A small image flow-matching model, trained from scratch.
Model: 4.56M parameters, activation silu.
Training: 6400 steps, batches of 128.
Rows from block 3, named by matrix and row number. Rows with one number belong to one channel. Each number is 50 + 12 x the weight over its row's rms, rounded and kept within 0 to 99. All counts start at 0.
# convs0: first 3x3 conv (model.enc.1.0.convs.0.weight, 96x96x3x3), inputs 84-89, a 3x3 kernel for each
# convs1: second 3x3 conv (model.enc.1.0.convs.1.weight, 96x96x3x3, transposed), outputs 84-89, a 3x3 kernel for each
convs0.31:48 51 64 52 45 37 55 74 57 51 74 49 78 41 60 53 58 60 53 48 38 48 54 48 45 62 55 44 36 47 30 46 45 42 43 34 57 49 57 71 53 39 53 38 46 68 58 54 69 77 53 51 42 58
convs1.31:43 35 37 51 49 57 51 51 53 38 61 51 38 56 58 31 57 45 60 50 53 58 38 68 58 56 48 50 45 61 55 57 66 61 53 61 54 64 45 56 71 46 36 56 54 46 47 56 55 65 31 52 25 49
convs0.32:45 58 39 39 41 47 53 49 37 39 44 41 46 37 50 86 44 51 21 50 55 57 65 38 49 61 51 46 46 58 54 47 48 44 60 40 48 67 44 50 53 42 37 44 47 52 77 66 45 52 79 47 53 65
convs1.32:55 62 45 54 47 65 43 34 49 60 51 52 49 71 42 49 34 48 52 51 41 67 46 60 47 67 43 51 50 55 42 50 48 42 43 52 59 64 50 61 51 46 47 40 55 28 38 40 32 54 53 40 51 41
convs0.33:58 41 49 64 51 34 48 62 34 53 66 65 39 50 83 46 47 71 57 51 44 54 51 47 54 57 48 54 43 41 57 38 55 39 47 50 57 52 67 40 58 64 39 39 63 49 43 54 37 25 54 37 35 41
convs1.33:56 42 54 38 36 52 29 45 46 44 53 69 20 48 50 31 46 60 37 50 52 54 53 61 60 68 58 34 52 47 14 17 56 41 39 48 44 49 57 46 63 48 63 48 45 73 69 61 60 48 69 45 49 60
convs0.34:40 49 53 46 50 54 37 57 50 48 44 62 49 35 57 52 40 44 47 43 41 38 41 46 60 43 49 59 29 52 62 45 39 38 56 58 47 56 59 49 40 45 60 46 50 60 44 45 57 60 46 42 35 57
convs1.34:36 50 41 40 48 69 47 50 63 47 44 49 45 37 51 29 28 46 74 58 27 59 58 47 73 64 45 43 45 45 57 41 46 62 63 47 48 48 37 45 52 59 55 57 61 57 52 39 44 53 33 48 43 53
convs0.35:32 40 51 39 64 64 17 40 34 41 56 41 45 53 53 42 41 31 52 50 50 46 65 38 42 53 23 41 50 47 48 52 57 45 56 54 44 47 58 35 55 58 33 43 55 31 51 58 51 48 63 47 72 49
convs1.35:73 61 54 78 58 55 55 63 56 46 51 53 67 59 51 92 44 53 46 37 58 53 50 43 71 42 63 47 30 47 88 62 56 73 58 52 74 43 69 66 48 68 67 42 52 56 37 38 61 43 61 69 89 82
convs0.36:50 57 43 50 59 38 45 41 48 57 41 45 55 52 12 50 37 34 50 53 39 42 62 70 38 30 48 54 45 59 40 46 59 53 46 59 43 43 47 47 56 50 60 58 57 54 46 47 51 79 38 59 64 48
convs1.36:62 66 60 66 41 42 50 54 50 50 56 46 64 43 51 57 57 48 59 43 59 44 45 49 56 52 41 43 58 48 45 57 56 49 46 56 55 60 45 58 67 58 64 58 58 48 43 55 52 66 66 51 51 44
convs0.37:56 37 42 68 38 58 61 71 65 55 45 58 51 63 48 46 72 50 41 42 32 52 29 55 42 41 58 53 62 46 53 47 44 42 45 45 55 41 19 44 51 29 59 48 39 43 51 56 76 58 50 51 59 52
convs1.37:36 39 42 38 39 34 26 53 40 56 46 64 48 28 55 59 47 51 40 65 66 65 56 46 82 78 57 55 83 67 40 34 52 44 53 62 30 40 49 72 53 45 60 65 44 51 35 51 35 32 25 48 44 41
convs0.38:53 40 52 37 38 43 42 38 51 38 39 66 32 66 52 22 37 53 42 41 49 34 51 38 46 52 51 42 51 55 53 68 52 56 65 44 43 59 53 43 50 52 40 49 50 53 60 67 52 59 57 59 46 54
convs1.38:47 55 46 63 61 45 49 66 43 61 52 45 46 56 74 32 53 50 64 69 44 63 61 32 66 62 42 43 65 68 42 66 62 47 72 60 71 47 53 61 41 61 58 66 63 45 43 52 52 43 45 39 40 47
convs0.39:36 48 59 35 62 58 57 64 74 55 33 46 71 57 58 57 49 52 50 47 54 48 51 76 60 52 64 71 39 51 57 47 55 51 45 56 46 50 68 51 63 75 44 70 59 27 54 53 13 57 55 27 55 52
convs1.39:46 39 59 36 54 43 38 52 54 64 43 53 65 33 43 75 52 51 22 37 39 52 57 39 46 55 46 61 44 60 54 41 57 47 42 49 28 33 64 22 38 54 30 47 42 66 72 51 73 55 56 61 44 51
convs0.40:49 51 54 38 35 52 43 40 33 44 41 44 42 36 50 35 37 44 47 57 41 61 32 54 66 45 37 64 49 60 57 58 75 56 55 52 53 48 62 33 44 46 41 46 46 44 45 64 50 48 56 45 49 70
convs1.40:65 50 60 48 40 67 55 56 46 41 57 55 51 44 67 63 58 65 52 36 43 75 44 46 49 50 42 64 58 35 76 59 36 55 77 39 67 41 61 53 57 46 41 37 44 48 56 72 58 55 70 66 55 57
convs0.41:64 52 46 44 55 43 42 54 31 60 57 62 58 48 57 42 33 27 51 42 45 53 48 43 53 49 51 29 39 54 39 52 59 53 61 54 69 55 73 39 40 69 41 36 54 34 46 68 52 56 59 40 50 63
convs1.41:52 62 53 56 55 27 53 76 55 71 46 37 64 41 42 64 56 60 49 51 59 56 44 47 74 43 53 39 37 53 51 52 72 58 65 70 46 38 39 55 66 47 49 69 31 43 52 49 34 46 59 36 48 78
convs0.42:53 53 51 54 39 45 45 32 37 48 67 59 32 66 66 32 66 49 38 39 61 39 60 46 50 44 44 48 45 55 47 51 58 62 47 52 40 24 59 30 50 47 41 48 34 55 45 42 55 54 35 57 55 54
convs1.42:62 58 50 38 45 60 45 22 37 68 45 50 54 62 51 41 32 44 84 69 38 65 41 38 40 48 63 66 58 43 77 65 41 49 52 51 99 76 66 70 71 61 65 65 48 43 55 58 65 63 33 46 52 48
convs0.43:49 52 40 50 53 43 49 59 31 42 70 39 44 61 59 49 57 39 47 48 34 58 68 48 50 61 44 46 56 49 50 48 53 54 44 46 53 64 56 63 72 70 57 82 66 37 54 34 43 41 60 51 49 62
convs1.43:44 52 45 55 42 47 68 48 51 58 62 49 54 73 60 64 67 55 49 48 55 46 55 50 35 39 52 58 50 66 50 37 53 61 69 55 34 21 22 30 37 32 39 43 47 33 66 67 42 97 55 47 99 27
convs0.44:52 59 51 66 52 70 46 55 62 44 43 54 30 43 31 63 53 52 55 57 44 60 67 58 51 67 70 47 51 41 55 63 39 57 66 47 46 46 68 40 62 59 61 66 55 54 36 50 65 61 44 66 68 53
convs1.44:39 50 41 43 46 57 41 45 52 46 42 37 49 47 32 32 60 61 33 47 51 37 60 33 60 34 40 65 64 64 44 38 64 61 49 59 34 68 68 29 31 65 38 47 71 29 51 38 37 48 40 63 58 50
convs0.45:51 54 48 48 43 57 53 48 40 61 46 43 35 51 34 40 51 55 42 53 52 56 40 61 46 43 38 51 34 41 48 17 41 42 47 46 45 43 66 53 46 56 48 48 63 30 60 35 52 41 37 41 30 44
convs1.45:57 67 58 66 35 50 61 72 50 60 43 60 57 36 63 62 68 44 43 47 55 35 60 48 18 42 75 57 52 64 77 71 66 62 61 47 35 44 52 58 58 51 58 30 47 53 59 71 50 91 68 99 80 50
convs0.46:64 56 55 68 45 35 47 55 50 41 55 41 57 38 47 54 53 49 61 55 71 33 55 56 39 45 48 53 52 65 52 59 78 55 58 76 56 43 47 54 52 58 56 51 60 62 53 60 25 45 53 47 49 51
convs1.46:61 36 44 69 22 63 70 46 51 60 49 48 59 49 42 57 61 63 72 64 55 40 41 45 41 39 42 42 34 37 62 51 60 53 57 46 40 41 44 36 58 31 57 53 52 39 47 55 41 57 55 33 43 45
convs0.47:38 47 53 55 59 66 52 28 70 70 43 52 67 61 60 54 71 39 56 51 48 78 70 64 69 63 55 52 47 59 41 41 46 44 44 48 49 61 45 56 52 55 87 62 59 58 42 57 47 56 58 42 69 40
convs1.47:50 62 60 54 62 73 53 37 41 59 52 41 58 54 69 49 41 55 38 30 43 34 29 40 26 29 40 61 63 64 30 50 65 39 44 62 35 50 32 40 53 59 29 39 48 55 57 72 51 51 59 58 68 53
convs0.48:59 53 51 43 44 53 37 53 62 38 48 56 61 22 57 85 36 51 53 45 49 55 51 44 55 39 44 44 53 54 50 39 52 53 60 59 71 44 51 48 50 39 47 48 45 55 48 51 63 54 50 56 38 56
convs1.48:30 48 68 43 48 51 45 46 52 44 46 52 61 48 36 52 46 49 47 58 50 55 60 48 52 52 48 34 44 47 46 21 54 43 65 48 59 50 47 45 73 66 33 50 52 60 75 47 50 54 62 38 50 62
convs0.49:61 63 48 66 34 41 69 28 31 64 54 47 38 79 45 44 66 44 52 38 41 67 37 32 70 36 39 58 26 45 40 11 43 43 35 52 41 51 47 45 40 38 43 54 40 58 47 44 57 65 35 61 56 42
convs1.49:50 47 57 44 55 55 44 37 55 42 63 54 41 44 42 31 39 46 61 56 49 63 38 70 69 33 50 60 51 41 38 42 34 36 42 62 64 44 62 60 33 56 53 49 64 67 76 54 55 62 39 62 48 54
convs0.50:59 49 37 52 45 37 50 56 27 60 54 54 70 82 65 43 65 57 41 64 47 37 48 45 39 48 49 31 46 48 43 60 47 61 40 62 40 41 51 44 65 41 38 51 40 43 61 51 48 66 50 25 42 47
convs1.50:51 66 55 61 56 30 61 39 52 45 41 46 44 32 44 69 65 53 51 61 47 60 79 45 54 37 44 45 56 61 68 70 50 53 68 63 67 52 55 68 46 42 57 69 50 58 66 77 61 67 57 43 38 65
convs0.51:63 68 61 49 65 61 44 45 50 39 53 58 50 51 39 38 59 28 45 55 40 50 73 56 37 44 49 50 62 46 51 65 46 49 57 53 33 53 56 47 54 58 33 41 52 38 50 38 42 71 47 28 35 51
convs1.51:60 53 55 45 29 31 49 26 39 41 60 50 80 62 51 67 72 66 59 48 50 55 32 40 58 42 46 59 59 56 36 55 66 45 64 67 62 48 48 44 40 57 59 48 59 68 82 53 72 46 74 64 59 80
convs0.52:48 57 65 56 65 48 46 68 68 55 92 47 67 68 63 45 45 59 66 33 51 47 50 45 63 49 43 40 48 41 42 41 42 46 61 53 50 61 31 53 39 35 52 53 37 44 41 39 40 66 58 37 33 50
convs1.52:31 58 47 39 56 68 29 37 38 48 51 43 45 31 34 20 59 45 49 45 42 51 38 49 40 55 52 56 42 55 46 64 61 54 65 57 69 47 38 71 62 45 71 35 50 54 54 57 44 47 52 68 78 57
convs0.53:47 47 50 45 42 41 53 53 52 40 42 49 31 33 52 54 37 51 52 56 61 62 71 69 56 50 53 26 28 30 41 21 27 45 45 43 69 51 48 63 71 69 57 57 54 54 55 42 50 47 57 44 46 53
convs1.53:32 46 50 53 55 54 58 66 54 58 61 66 49 41 60 54 52 71 56 45 44 45 38 36 58 60 49 70 74 62 75 70 59 78 99 81 28 30 38 30 35 43 41 24 48 58 65 55 48 50 54 58 48 52
convs0.54:56 56 56 44 54 48 56 56 59 38 32 48 37 49 50 32 45 70 54 46 58 45 51 59 68 45 42 62 58 58 59 43 53 61 44 44 61 55 57 58 52 88 66 66 82 45 52 57 55 57 48 63 56 36
convs1.54:64 41 49 63 56 86 47 53 56 40 53 53 55 59 69 62 83 77 64 53 26 59 41 40 36 42 75 53 43 38 54 49 48 67 55 31 25 39 44 32 34 50 38 59 37 38 41 52 59 61 62 43 54 58
convs0.55:48 59 60 46 69 56 68 62 60 55 41 42 46 00 28 39 52 32 56 60 49 63 56 54 59 71 54 41 43 47 48 43 51 61 46 46 35 22 50 53 52 36 38 69 44 40 33 30 41 15 46 48 33 58
convs1.55:34 26 46 27 42 39 49 34 51 45 47 55 59 76 61 49 56 42 56 86 52 55 60 67 35 49 36 57 57 72 43 43 42 48 58 48 54 59 68 47 39 54 47 40 67 62 59 57 67 19 31 53 58 60
convs0.56:35 27 42 42 64 35 52 61 47 44 54 34 48 26 34 47 41 35 42 56 55 44 51 50 44 51 55 49 41 45 43 35 46 54 48 54 57 57 46 60 57 54 55 60 61 42 55 48 57 61 46 57 58 60
convs1.56:64 60 47 57 41 51 56 62 67 80 63 72 73 54 49 61 76 63 54 49 45 67 49 53 51 48 51 58 72 49 60 65 50 59 56 44 59 60 47 30 58 42 51 32 43 46 35 59 55 64 54 50 68 63
convs0.57:39 50 31 31 33 40 74 51 55 62 40 66 51 75 47 73 56 47 46 41 64 35 46 54 50 57 67 40 42 54 65 67 53 57 74 49 44 42 46 40 34 31 44 48 58 45 38 55 51 38 54 65 59 68
convs1.57:47 40 31 45 36 44 49 55 63 47 51 61 67 59 36 59 45 67 32 35 56 46 53 56 55 71 70 40 42 45 60 43 25 45 68 59 51 56 46 54 61 64 49 53 58 50 41 36 47 37 54 36 42 40
convs0.58:41 28 45 38 41 49 49 46 48 64 52 48 61 64 73 60 42 61 60 59 56 50 54 39 55 54 56 53 67 49 49 60 58 62 65 51 71 51 63 40 48 58 52 65 67 57 67 50 50 34 54 68 50 46
convs1.58:28 47 44 45 53 73 47 54 64 37 73 55 42 70 53 44 63 56 45 51 47 44 34 64 41 39 50 41 40 57 35 37 52 08 31 50 43 34 39 50 44 24 49 46 39 49 56 46 63 57 44 59 53 57
convs0.59:51 43 38 70 63 76 63 78 48 50 58 55 35 51 25 23 27 36 52 63 50 59 72 53 52 62 57 48 50 59 36 43 41 45 45 58 70 54 43 55 46 46 35 32 51 50 60 54 43 47 26 52 39 58
convs1.59:39 36 43 49 51 28 54 55 39 79 66 64 72 57 67 31 49 40 47 25 39 30 46 51 50 53 51 53 38 49 52 50 49 37 45 55 24 68 64 34 47 60 61 64 55 26 40 42 47 69 64 54 59 39
convs0.60:55 55 54 71 77 48 66 64 64 49 41 65 29 34 45 71 78 47 49 47 45 55 56 60 45 40 45 70 59 51 42 36 43 37 41 53 54 50 54 48 49 47 60 52 47 54 40 49 54 41 55 53 48 58
convs1.60:51 38 46 34 47 38 62 30 32 43 47 48 37 46 33 27 41 41 64 72 47 32 21 46 41 57 53 36 64 62 58 55 40 54 58 49 46 42 51 47 43 52 54 57 46 55 17 42 44 26 25 57 44 51
convs0.61:52 52 63 24 36 74 43 27 53 59 47 56 38 57 57 38 42 65 45 59 67 38 43 52 35 41 48 51 70 77 33 66 68 39 56 62 51 56 64 40 41 54 47 44 52 38 44 57 39 20 51 38 53 50
convs1.61:37 44 63 30 43 56 26 45 59 48 59 57 46 55 44 48 39 37 51 58 60 50 45 36 71 68 49 35 54 72 27 35 60 22 30 46 47 52 48 53 60 47 60 56 44 73 49 54 57 35 56 56 29 48
convs0.62:53 28 44 37 32 38 54 20 30 55 42 52 78 38 43 44 87 52 53 56 48 47 46 52 58 53 69 42 43 48 44 41 28 47 49 38 30 42 49 48 58 39 42 66 70 50 48 55 55 38 43 50 58 40
convs1.62:46 40 58 59 61 46 56 53 68 57 49 44 63 49 42 55 58 58 45 45 41 46 33 38 17 50 40 48 43 44 48 76 29 49 52 44 23 30 57 60 52 44 56 39 49 46 59 55 42 52 55 59 58 50
convs0.63:31 38 50 43 59 44 58 60 48 39 36 31 47 55 39 52 58 36 36 41 38 33 56 49 35 38 44 42 46 30 53 47 29 40 26 28 42 38 41 44 37 33 35 41 36 40 54 47 40 50 56 43 41 41
convs1.63:55 53 51 62 60 53 65 65 72 42 42 50 46 34 35 66 44 48 44 40 37 48 45 27 51 45 33 47 45 46 48 57 71 32 43 55 60 64 63 63 71 66 43 44 55 49 49 55 35 41 51 26 32 55
convs0.64:59 63 61 58 59 57 53 51 53 38 39 36 39 46 38 51 46 49 55 51 49 41 50 44 32 43 58 44 45 44 60 42 54 58 49 59 47 43 39 56 53 46 57 53 52 50 48 36 57 57 43 59 52 47
convs1.64:42 40 42 49 47 44 41 37 37 66 54 63 54 44 47 58 48 55 55 54 57 64 57 51 60 58 37 47 62 64 62 64 67 54 44 52 42 40 46 49 48 43 34 43 41 42 48 60 28 40 58 65 52 54
convs0.65:41 25 44 43 42 19 57 35 40 52 72 59 63 19 54 53 33 60 45 45 50 74 52 39 63 51 56 56 51 67 66 68 59 42 49 55 50 49 50 64 61 24 47 56 52 53 57 52 46 40 73 53 59 55
convs1.65:48 47 56 48 69 53 48 48 60 43 52 46 35 49 45 38 39 45 56 31 34 38 37 52 50 38 54 38 58 67 33 52 39 37 25 46 62 45 42 69 40 36 70 74 51 45 51 51 52 58 60 52 47 53
convs0.66:51 56 37 61 46 36 52 41 50 36 44 39 52 67 56 42 54 41 71 59 43 68 48 56 62 65 63 47 36 42 40 43 61 62 53 54 41 40 40 51 41 50 37 45 45 52 55 56 53 41 44 52 52 40
convs1.66:87 63 42 69 65 42 64 60 47 43 43 38 36 33 45 45 40 50 31 51 47 45 47 48 38 52 49 31 41 32 54 60 74 28 46 60 56 71 43 46 86 62 42 66 51 42 45 56 48 55 56 38 32 49
convs0.67:48 55 71 43 51 62 50 52 53 49 40 54 89 40 62 62 68 52 51 64 57 41 48 37 49 34 43 52 58 55 49 56 55 34 47 52 18 69 64 55 45 42 47 41 54 48 37 45 48 54 41 40 43 53
convs1.67:44 66 47 40 49 43 38 32 54 58 35 35 53 50 25 42 36 42 35 63 60 47 54 52 42 44 33 46 51 45 52 32 65 41 47 60 50 63 61 75 25 44 54 37 58 35 35 53 48 62 21 62 52 46
convs0.68:48 67 54 70 55 55 44 61 45 35 43 52 41 57 63 43 61 48 42 55 44 33 40 36 34 57 47 45 55 47 54 65 50 49 52 57 41 71 53 46 61 49 51 49 55 54 39 43 42 30 47 59 40 40
convs1.68:60 29 48 47 40 18 50 36 37 59 44 58 60 37 73 54 48 46 54 60 48 60 53 31 62 51 53 49 52 48 51 52 23 47 55 66 61 49 51 74 38 47 64 59 35 57 73 52 49 72 59 53 50 53
convs0.69:47 38 34 48 30 31 42 47 46 43 54 42 38 41 49 39 24 43 46 62 70 65 36 54 58 66 45 77 57 50 70 55 46 53 50 36 40 54 53 44 65 49 56 39 43 40 37 49 46 39 40 54 42 49
convs1.69:52 47 43 77 16 36 73 52 56 31 62 62 40 62 65 52 60 56 39 45 50 49 40 60 64 65 53 49 44 23 51 54 53 72 64 61 40 32 44 43 31 30 52 24 47 24 40 23 58 75 61 48 47 62
convs0.70:39 39 58 47 45 72 43 52 52 65 57 39 36 69 50 58 64 53 68 48 45 46 39 58 33 52 69 38 47 59 23 53 49 29 52 58 64 49 55 48 37 33 56 56 53 43 43 36 42 63 61 58 67 71
convs1.70:61 61 71 44 53 49 49 51 48 47 51 65 42 49 43 44 32 24 36 69 72 27 49 58 61 58 56 49 51 64 56 54 66 51 43 73 34 58 58 24 75 61 33 49 62 47 39 39 47 49 61 44 38 47
convs0.71:44 50 65 48 35 70 61 54 60 45 39 46 37 63 61 21 44 54 62 56 56 41 31 53 65 47 34 58 59 73 58 70 58 57 59 44 58 59 49 54 43 73 54 35 21 62 60 38 40 50 44 34 46 52
convs1.71:23 43 57 28 63 47 47 76 61 37 47 55 44 66 78 30 34 33 45 47 51 65 67 42 53 64 44 30 36 45 35 56 58 24 22 36 54 77 63 34 55 45 28 35 48 44 67 54 46 65 74 53 70 51
convs0.72:60 60 47 53 46 38 45 16 34 48 52 58 21 56 50 55 40 58 51 59 52 74 41 50 51 46 52 53 50 41 38 49 45 47 53 24 56 60 42 53 45 73 47 33 46 54 62 59 58 51 62 35 56 47
convs1.72:59 47 76 78 63 32 72 69 43 43 56 62 75 53 45 62 46 68 37 48 65 46 60 47 40 32 34 55 37 32 56 53 41 59 27 47 43 65 46 35 47 46 47 48 43 50 44 35 59 55 69 51 63 65
convs0.73:48 33 34 46 38 36 44 37 42 52 59 48 43 73 70 36 64 44 50 49 39 47 52 52 42 42 53 43 51 38 42 37 33 41 39 36 59 79 67 74 81 57 64 66 42 52 48 43 51 43 41 36 45 41
convs1.73:59 55 50 78 69 73 65 68 64 47 58 51 64 79 76 66 64 62 38 34 42 43 39 43 36 49 36 62 41 50 55 29 40 53 38 50 40 43 39 42 47 50 39 36 42 54 47 51 63 66 64 67 64 66
convs0.74:50 39 47 41 40 45 54 44 46 64 56 54 35 54 67 37 41 70 44 36 33 30 32 30 35 41 33 53 46 52 51 42 53 60 49 46 60 65 49 33 47 45 48 44 48 57 61 65 51 50 48 55 55 70
convs1.74:38 44 64 38 57 51 23 38 64 35 53 60 44 49 49 40 45 59 70 70 45 75 70 75 92 61 62 56 50 55 36 26 37 43 44 55 46 39 52 47 36 53 64 50 59 71 55 58 51 51 62 61 46 39
convs0.75:34 47 33 53 53 46 57 45 62 83 73 48 60 16 81 44 50 61 23 38 47 27 41 36 44 39 31 45 40 41 56 37 44 44 37 53 54 46 50 45 27 50 34 59 61 49 49 52 44 38 57 39 38 57
convs1.75:41 55 52 40 77 47 42 55 62 56 39 52 45 36 53 30 66 37 58 46 52 60 44 44 65 62 52 46 44 48 47 55 59 51 63 79 34 40 45 48 68 65 64 65 64 43 43 51 49 80 42 47 58 51
convs0.76:37 38 58 59 40 37 58 45 46 59 53 45 41 60 37 62 49 44 47 47 52 39 44 54 39 42 61 57 42 52 53 60 52 49 53 47 48 46 59 51 62 58 39 54 42 60 47 66 43 44 47 64 61 55
convs1.76:48 49 40 46 46 47 64 53 44 55 27 29 46 48 42 60 46 33 43 58 48 46 44 42 29 45 57 39 48 33 48 52 38 62 41 56 64 54 50 48 21 44 55 39 56 42 56 66 51 67 33 41 48 44
convs0.77:42 50 46 50 42 45 46 41 45 30 32 58 48 20 11 52 35 37 56 54 34 55 48 53 69 58 31 52 56 57 35 71 54 42 36 58 44 46 39 48 51 48 52 66 51 60 57 48 54 79 70 56 64 48
convs1.77:62 39 54 32 28 54 48 48 48 47 51 37 48 64 68 60 55 55 46 41 53 31 66 42 55 36 45 61 37 48 59 31 66 48 58 41 32 29 44 66 36 33 38 40 42 43 56 55 14 52 54 54 36 51
convs0.78:54 53 80 54 57 62 64 50 58 53 60 62 37 68 70 63 65 80 64 62 69 69 61 81 53 60 50 41 47 43 57 52 61 67 56 65 55 65 57 53 60 48 30 44 34 77 43 53 49 50 60 56 41 49
convs1.78:54 35 66 31 40 70 43 38 64 32 32 39 22 48 55 28 47 51 58 39 47 44 32 38 36 31 27 46 65 44 63 58 53 45 43 32 56 51 52 52 48 53 36 41 50 63 53 45 37 48 53 33 47 37
convs0.79:49 49 47 44 47 67 49 52 65 24 35 57 70 59 62 83 40 49 53 61 58 38 50 35 40 58 52 48 50 43 71 44 42 52 39 52 36 35 44 36 59 61 45 48 34 55 43 42 67 46 54 61 48 43
convs1.79:46 51 48 39 44 55 44 50 48 49 46 59 31 28 62 47 54 50 72 60 75 77 61 61 49 36 59 45 58 53 58 72 59 41 44 49 94 82 49 62 40 43 47 29 50 27 40 30 58 37 52 47 38 51
convs0.80:55 57 57 58 44 30 50 42 46 61 63 60 68 63 79 39 43 81 44 54 50 24 29 47 37 34 45 47 61 59 46 55 64 56 52 50 45 39 50 48 50 48 32 50 46 57 65 60 52 41 60 51 42 51
convs1.80:35 46 59 44 44 54 53 60 47 39 59 54 19 67 41 27 36 51 41 79 58 58 51 66 67 49 49 29 33 48 33 28 68 49 42 57 67 43 36 51 41 57 48 67 68 77 60 49 63 58 38 52 50 46
convs0.81:45 41 44 51 53 54 45 58 53 52 52 36 53 58 59 59 46 56 54 39 55 59 52 54 62 58 52 39 40 35 38 44 40 30 29 37 54 63 65 67 56 63 54 58 62 58 39 45 51 31 43 54 43 51
convs1.81:66 67 42 61 65 46 54 59 45 37 40 44 53 39 50 62 48 66 57 61 53 42 44 37 24 39 36 30 26 33 39 46 46 37 38 51 60 56 52 54 57 58 42 63 64 52 54 54 50 45 53 44 47 52
convs0.82:55 31 44 53 37 30 40 53 54 39 44 65 36 54 52 37 35 62 34 55 53 32 30 44 29 43 38 69 66 47 52 61 56 48 52 51 40 40 52 29 29 33 43 27 46 51 53 73 31 58 61 70 60 70
convs1.82:44 49 44 68 69 66 61 79 53 34 44 39 53 52 62 59 60 66 54 51 58 41 51 43 42 35 50 49 44 60 53 57 41 53 47 34 47 52 70 47 62 69 60 60 66 39 29 51 37 32 43 48 58 57
convs0.83:47 63 40 43 59 79 43 31 49 70 39 47 79 39 47 57 56 56 43 50 47 55 63 50 50 54 48 43 45 46 20 45 51 29 39 29 53 57 53 57 51 54 52 54 54 52 49 48 39 44 48 54 34 34
convs1.83:51 55 69 64 58 51 22 46 53 55 46 55 58 28 55 65 22 42 42 43 14 42 37 28 33 44 48 63 40 36 55 46 63 40 48 54 42 60 49 52 67 60 42 55 44 55 63 73 39 49 46 40 45 66
convs0.84:44 63 50 43 66 56 37 45 50 34 71 53 21 32 26 31 40 44 54 62 49 48 49 54 40 52 65 52 65 43 55 57 49 50 62 63 48 60 29 63 74 50 40 49 48 43 52 42 40 58 39 29 50 52
convs1.84:45 60 61 31 32 67 38 51 56 53 52 48 85 51 57 55 74 65 40 44 55 43 64 53 59 40 48 40 41 46 33 26 42 44 37 44 49 54 45 56 50 46 43 33 53 46 54 65 30 66 80 61 29 38
convs0.85:64 62 58 44 55 47 51 59 49 64 58 43 70 67 41 49 56 54 46 67 57 27 54 59 31 44 54 52 56 64 42 36 40 51 42 72 38 45 63 31 43 49 51 46 48 69 67 48 69 55 54 47 53 45
convs1.85:52 45 45 69 59 47 50 49 34 51 51 55 44 32 38 60 35 51 42 56 59 42 59 58 50 68 52 45 31 28 36 35 32 36 33 32 57 61 66 57 56 62 66 64 65 55 53 43 44 43 47 43 47 51
convs0.86:69 44 38 61 39 61 62 67 62 72 47 57 37 34 42 70 57 55 48 56 59 51 56 69 40 52 54 56 78 52 69 56 34 68 68 70 57 67 36 59 41 74 58 59 57 53 49 52 57 54 54 49 63 66
convs1.86:50 55 49 50 67 40 60 54 42 55 64 55 72 52 43 72 49 56 51 52 63 52 35 66 33 53 38 32 36 21 63 49 36 60 39 31 42 60 30 39 63 43 50 42 39 41 34 39 39 57 38 44 46 49
convs0.87:41 60 42 62 80 60 41 44 50 69 59 40 75 57 46 84 48 65 42 40 47 41 42 48 47 38 49 55 32 42 33 47 45 47 42 48 44 47 50 57 53 61 49 69 60 40 33 50 55 39 63 54 59 61
convs1.87:54 62 46 51 61 47 41 36 33 52 60 34 50 37 40 48 30 25 55 51 46 66 50 42 57 48 43 63 79 65 53 53 65 38 51 50 62 37 46 68 49 48 70 53 52 43 51 33 51 53 52 64 56 41
convs0.88:59 71 45 51 85 33 44 60 58 39 38 43 41 51 57 47 24 42 52 50 46 44 67 28 53 61 40 55 55 54 61 53 53 44 55 38 57 50 47 55 53 36 49 56 47 33 56 48 49 46 44 60 44 29
convs1.88:47 54 47 29 34 39 49 26 31 38 65 50 35 53 54 47 53 51 52 37 56 26 47 60 31 57 72 54 48 64 62 61 58 63 54 48 42 55 60 46 40 42 41 44 40 67 73 46 70 50 60 62 59 62
convs0.89:53 56 56 60 46 36 56 58 48 20 39 48 21 48 52 37 36 41 67 53 43 66 41 34 66 65 48 50 52 53 57 50 58 51 63 50 56 49 34 55 37 41 64 47 42 32 32 50 17 20 41 36 49 48
convs1.89:55 46 38 61 46 50 49 26 39 38 40 52 63 65 59 62 45 62 58 41 75 58 61 71 65 51 33 53 49 42 26 22 29 47 38 52 72 52 55 50 64 53 46 64 64 63 68 66 45 80 55 50 76 57
convs0.90:46 40 57 63 65 59 52 53 60 19 30 50 54 53 48 40 43 40 48 71 55 48 23 48 56 32 28 40 30 58 46 45 38 57 31 44 62 48 38 72 53 47 49 56 50 42 44 58 49 52 49 47 46 42
convs1.90:36 59 53 61 52 64 66 53 47 54 68 63 63 66 67 57 59 57 52 70 54 52 76 80 51 40 49 70 55 61 56 59 65 51 72 52 57 50 45 48 54 28 75 68 41 45 53 66 76 39 36 36 51 40
convs0.91:57 60 59 71 35 51 53 62 63 70 73 44 56 57 30 58 69 34 45 39 54 51 58 64 32 38 43 59 57 51 66 53 62 58 57 48 43 36 43 41 40 56 53 44 49 59 49 56 58 46 61 57 62 43
convs1.91:35 37 40 56 38 45 48 39 38 32 60 58 43 42 32 53 40 45 60 39 50 43 25 66 69 55 81 34 38 47 39 48 36 45 54 51 47 54 57 54 70 62 51 73 56 30 55 45 41 58 63 26 51 57